python train.py --model="model that answers yes/no questions on an image's attributes" --dataset="seven-segment displays showing three digits" --train_examples=195000 --image_size=48 --crop_scale_min=1 --horizontal_flip=false --translate=0.06 --questions_per_image=8 --encoder_arch="mlp_mixer" --encoder_norm="layernorm" --encoder_norm_position="pre" --encoder_activation="silu" --encoder_mlp_ratio=2 --encoder_parallel_block=false --encoder_inner_norm=false --encoder_drop_path=0.1 --encoder_patch_size=[8, 8] --encoder_conv_stem=false --encoder_layers=16 --encoder_width=192 --fusion="prefix" --fusion_encoder_width=192 --fusion_encoder_layers=8 --fusion_encoder_norm="layernorm" --fusion_encoder_norm_position="pre" --fusion_encoder_activation="gelu" --fusion_encoder_mlp_ratio=2 --fusion_encoder_head_dim=64 --fusion_encoder_fused_qkv=true --fusion_encoder_bias="none" --fusion_encoder_qk_norm=false --fusion_encoder_parallel_block=false --fusion_encoder_inner_norm=false --fusion_encoder_positions="rope" --fusion_encoder_connector="mlp" --init="kaiming_normal" --residual_init="scaled_by_depth" --optimizer="soap" --beta2=0.99 --learning_rate=0.0016 --beta1=0.9 --shampoo_beta=0.99 --eps=1e-08 --precondition_frequency=20 --max_precond_dim=512 --one_sided=false --adamw_lr_other_params=0.0027 --max_grad_norm=0.5 --max_steps=10100 --batch_size=384 --epochs=19.9 --lr_schedule="linear" --final_lr_fraction=0.05 --warmup_steps=500 --weight_decay=0.4 --adamw_weight_decay_other_params=0
Rows from block 10 of the image encoder, named by matrix and row number. Each number is 128 + 32 x the weight over its row's rms, rounded and kept within 0 to 255. All counts start at 0. Numbers have three digits each. After the name is the row's rms in percent of the matrix's.
# fc2: token-mixing MLP down (encoder.blocks.10.mixer.f.fc2.weight, 36x96), inputs 0-47
fc2.0 095:109192093164139084133148159115111134114092090111141142165157114173113134059146154147072137070093125105125136142097166147139134078131143104092174
fc2.1 111:118155169158129145207171158144100163181179135112141126193128189075144167156097124119149231165115143163161135132145096130154126160149126108147103
fc2.2 087:118145121106101120121103093123105124104135095203158205118155120129107174096147137178114141123146146122137149102122116139159101089155085223103201
fc2.3 090:133116132126126097115134143107130134148156106145119108149164158098141145117148125132105102171092080158167105170157088125188138105085115112116151
fc2.4 092:109135119143121128071078104152114163151095146125168081053163100100107198123128130111094072162139120107079114127122117124162188099151119148154150
fc2.5 085:123107178174169162151101102163159099151156164128073089128118084146132149156148109137108137135125102138103186112080117108172096088162125155132096
fc2.6 078:080129145098114091192128088104098123136099134059158185127077160126097094100061092078093178161116115192095111087127127138113115103158160153140128
fc2.7 099:091144192124109097121090127128118099101101126126149139065105047142118093148088121051110087129114111120097101140134133145124157116158120197187203
fc2.8 086:109122180106121140180132127097143155114132123125135058085140121098077086125118080141112063135138092110126084111127000152127132127159107105058157
fc2.9 087:096130107140122081088112117104104137113121090097174106138100166158106134107125132082052168118142117095145103139141142147128184116136156093101145
fc2.10 102:140148101155137113075128133104136164109114132126162037134171130144112092096115084131139074106086131151153053136118106132136114108142134151167174
fc2.11 085:062141044053072150119142081152109141113099129119113110116130114066181185124180129103125081171090128105181180139158138129137121147116131117148126
fc2.12 084:091103089131087138129102116144156011020130123172181104044114111136127133152180108148162118089138133079147118146112093146112120118167151145119093
fc2.13 103:119106144125084135134113098092156166140111145140112071142068123184204133144197193127109091057160092097149137115082113164128130106136122129106148
fc2.14 096:126179121137103141155102101122141105103140093161160156169137113138123114158174106143152091167196159094113088132118052128088076144104131153031160
fc2.15 107:076140145088124129000141127155150137173106047130087189084119118096096136117133100125129132104124127136157120103085144105143110117160123146158165
fc2.16 098:159152126164126133089128124131108142132148103119106158054113119172119128112123119129125047125153123149097089162120115132162172131182119115103119
fc2.17 088:141083193061139123135142111071148151115070107096123132140088074134043149111086026103138080116136113174114182105104088153112153089156110124127130
fc2.18 097:168159135116161097155131106142144183127134107097054145152163169043138072081111129136114118089113090106135117139142121146157101158127106140095139
fc2.19 122:125107120112077140099116161125135161086130140150126142130109139080115153124140111140156110144167102088153127125093169113142123111168138124097147
fc2.20 102:147099105135101117117128125151114193110120062124115147033120129159185094150127157143110124175090151142153116132145045121153176145092123119051130
fc2.21 097:051152142094092172032134082132142206116139086159219090036115143128123139140134081158121059139139133120133131082115107128096131124087122125144168
fc2.22 098:127145232109126149124132133125148157086096141131180095160094136140164126091129162149147051150057169128164095110148095136125135078091121145120171
fc2.23 111:132157103094115103165151146126104059134116150123152150146139130158133146123145139148141091132104126093142122116096127059112091165140101070120123
fc2.24 097:108135193153119149175075179090135073165167133100121109124134132153083122099116117134051107126139138105140102104106093104090119126162109127078134
fc2.25 124:108166190115147120120135140103133132190111115121093126081143159108094142143141130137072112000111141104138137162117143114108108107127125148051226
fc2.26 111:196075111126122137129123120126125069014140083101160161141128133094118137095107134109112124072132132139121116106123122148154148087212149118118231
fc2.27 123:118071132106068140082118133099122092110116145148115145176154094132171122142147130123099091051096129125134098149120091119138154142100147137140160
fc2.28 107:083093093128142126171114147093129143110175118111108168066107151140025137105114118137103126072186150125111111072150086149132141132130121105153179
fc2.29 080:136179138115179144141158138112180085105130096143125146094080114141141135146168181149089203155179134135167142068105110171136147162185124101082128
fc2.30 122:104163129148098088175133095132151151118125132153133146096151132139098104089153138096117180077134138163177107132070086137147098121174123152185102
fc2.31 104:071132106047115106138156115139149083146139113105227105175131111155124124168173112119130095177102143135141146148112109142164137141126103078147072
fc2.32 108:084140144141151140117111127110147152199148112140104165172132105116074137127145094117112131255103128144162110129144102116172162112149112142164028
fc2.33 116:113167113103112096144127130158178150168103088070241154056145074144151121148141084130074140184112169103104185127160155163168115122167100096093182
fc2.34 085:104117108117082144108185192205132115074149177129146213073143137136143103171133177141153062173215147138098106148104112098158136085182117153118152
fc2.35 095:181119116155113166090105148177146156185134164111154178162153163180119157151068112131169115191111124116201099108159093112174178119112093143116180